config.toml
model = "spectrogram enhancement model"
pixel_unshuffle = 2
widths = [96, 96, 192]
attention = false
init = "kaiming_normal"
steps = 12400
epochs = 40.6
Rows from block 5 of a small spectrogram enhancement model, named by matrix and row number. Rows with one number belong to one channel. Each number is 500 + 50 x the weight over its row's rms, rounded and kept within 0 to 999. All counts start at 0. Numbers have three digits each.
After each channel's rows are labels from the 100 clips, of 14976, where the channel reaches its highest value: "strongest on" is what is common among them. Only what is clearly more common there than usual is listed. The data: telephone keypad tones over noise or synthetic speech. In brackets: how many of the 100, against the usual share in percent.
# convs0: first 3x3 conv (model.mid.1.convs.0.weight, 192x192x3x3, each kernel summed), inputs 96-191
# convs1: second 3x3 conv (model.mid.1.convs.1.weight, 192x192x3x3, transposed, each kernel summed), outputs 96-191

convs0.148:435519512382538465538514472549490551494548429536487523589487517561544482536519473490519524544530537383517604540468555457509527451444463530445481574526413552539470584497604403594530520482391393500458523574535530591534514601567506488510509538445549415535473535550540534550567540500554501539
convs1.148:416413379450505615513485486513346494468489431532453495497488444564516498460410517508501521518528531425594513526501465478512463530476481485479505453495472511572442499477472474495490507529416548485459490495494488499488434491558557489477441534498510499547441467430462593576439461462559434441
strongest on: rumble (81 vs 17.8); reverberation (63 vs 25.1); muffled (low-pass) (34 vs 12.2)

convs0.11:566518421515580471505474516554519385552606524468503484572530473490462394409417486480508559547473550520528337438458492521516500584464517494516498557485468458477532673561486525562456414597514546482493444462517521495471439510425555551504550540488486483405474510454575520447465518524491474459
convs1.11:440456545495526584534500541478488539391488464545498478397475519518529520594563542514529433487532573466503597528509518485481471453592522479511512405512496513516450418500493507399621617456475509430486549598489445430484544473643538515500420459495504526554492465489432490548434470394523508528
strongest on: quiet level (59 vs 28.6)

convs0.29:508536523416447491512440421422467470479466480442495480436543475504462515485451462560551496492467578451475398471455476439490513524451487471513470401446534449355485434547428571410514556535449448500471521465397501444437515430489539497588512551517484577475402463460497488489492514476482456469
convs1.29:480461450459608484485533486512540536520597461523524525547513445499507529527506482482471540513547557459522476509465512486512579515442398516375538554517482513615520596462522479566513480486459484612647498579519589539514451509484476476532599574511548455533542572550530507528527426566521503449
strongest on: quiet level (67 vs 28.6)

convs0.15:523472482539492457522443524540510436458499527555518405552426494527401421443477551487515494474577529533504539443512576512442443504507496412568404547544471407521485600533536477576454465504533546451469443586582433512456475523545501570497514513398472482497495544432566568548488457437531517447
convs1.15:538538435530522582463544540450488528507461537472477554495544487525581566567469472542466551513486522546502419536524484547543499538520554548508572462462550570467532421471464604469588558567539619541560551468448504495533520453538620452542468521554468551481518404577472514435498497471511525557
strongest on: quiet level (71 vs 28.6); number of keys: 1 (39 vs 10.9)

convs0.86:483519489456494542453537394538397469558498449472463550542541440526559538564433537522448564498462524419536526514517530551561583529536553559476584527476495553569553492436444479557552495579414442587519555501524593566544502533514454430525561539572521498408504537548428528420615535540567409564
convs1.86:529544545522523422538453520510581480530585521521537460441472542457472491483589493491536389472501583569435499466498533522449428445629568454565471519510517462454490540540514515464485534503569483396476507564507389484441498511562478548513454448487531500547589569465537388547422511521420547531
strongest on: rumble (49 vs 17.8)

convs0.128:438494468451536475446529422542423536573656469474435530643513477512524511514485469537453505499462524392514570550560444469543530503503481526487520572476470525526467654485516444651545507540399440575551556544552520502529494512581476501500628515523525431422494496514442482422563517555508440532
convs1.128:524422418533501578544443525473498496432453513556497456455475497524525538511440469541538458454485576547478443506518481517474401511532538442504500474489539492497559465504483565436454540538526572409400517484452382571444511439508523525496336491519484525480464431448515485527478531389492500489
strongest on: mains hum (74 vs 17.7)

convs0.36:519549485486499551539475382496508450564447497523511483487538440529530543480500528500547611492497567426520414493508502516501576472465446477392505499522491518553554482516478539499556451589425445622560518494466607520498477597461427458513572547555553471455499551446500519456665483573592418457
convs1.36:611493492560469556528526540529511539513497559523568540513463529410486506559467516476522484453495543600419533473492555569457466564447474523528524546558503455441536427519574577485433474567594584478546482427505431531541489463487676523501365459467491456476499417565495537450557544427522550535
strongest on: mains hum (39 vs 17.7)

convs0.37:447511500423549471524520505608489566488606460513481518620499560563526482529522459514521481545527554414534607548482547438517530438451478517475497615510420541555433623499580410635505531484423422480456540587593502551534513594582526510538537537461550468543470542559528513536572499492538512539
convs1.37:412406380448534592479490496491376509451506425524449512511512424576536531497399484524460533532531489418589482539504451438519501522440439507454522462485474533576454478435454465513466504497409535473444498490479496506496453465526510451526447530512479513545423448478445581587462424452555433439
strongest on: rumble (67 vs 17.8); reverberation (53 vs 25.1)

convs0.112:501512531493414586591453513503478425519311509572588438394520510437530518495528515496573550389607420516458424447509482447492543537505512425506486444573529524509484360494463531383549522520498552536486494426494562484450543592456434498462452523536516561500477542545476538524533432467509525503
convs1.112:528473484514564418489595509515576569476560530490531570530528500463506517543521448501478486526495614527480543508502527469543505608476432572341554540502513514529471554469520511537482494459510503575585525611514487473589422493532510469523578517534524473589576526582549440558454412542480538544
strongest on: rumble (42 vs 17.8)

convs0.48:553501456548501442525456513556508386479490543539528442567447463507420399423437552477526498464540525549510486419484564511469435554504500459556433554544469425500514640562530506593442434561545560452472412539573443526474447526507516587486508534422478472473479544452582564526473464441526489465
convs1.48:536549484536540553458558584456515537482513538456477560506547496529577556560543479542460512537488567559514455532532494545545505505575573556549575472455550570460486426466465591479612560501557611484555557506454495441544519456579604448552489468550464566530552448575463501469462493467500556572
strongest on: quiet level (67 vs 28.6); number of keys: 1 (31 vs 10.9)

convs0.113:438451551498447604482534487560426453541409496501484491528531579391576578592509478474472488400516499428445562498518525496544509511581545485503526577501474569586477440451454433522553611528391455581530542580579535519528483550591394486489523537535512464562493532579402484503561464477475547557
convs1.113:531529431584559448443560577508551557537582562436499561521551532502515490463540411539439438554439606570514485500558505448536416567505497539453562543446559525478433557455472545521434493548526553475493524554497387462545450505568523444572467520534532560631537572543514441626393410520467564523
strongest on: mains hum (90 vs 17.7)

convs0.51:484520498462497539453524393538400459569525448473461538550540435527560543559447539516447570497458522416536523511513534545554589533529540546481578531476483555573551512450454472567551499572412436599544560497529600566531496532515448438526575544570526488409504533547422525417609534555560405556
convs1.51:535534539528523427547451521509587483504587526528538457424466539458470491485581497491544390469502582571435491467499535520445419455624569450569468512512523454451501538546517526451471536507572493389470504553505382499439503508554482554510433441487526498542575557463538402545430516486431554525
strongest on: rumble (75 vs 17.8)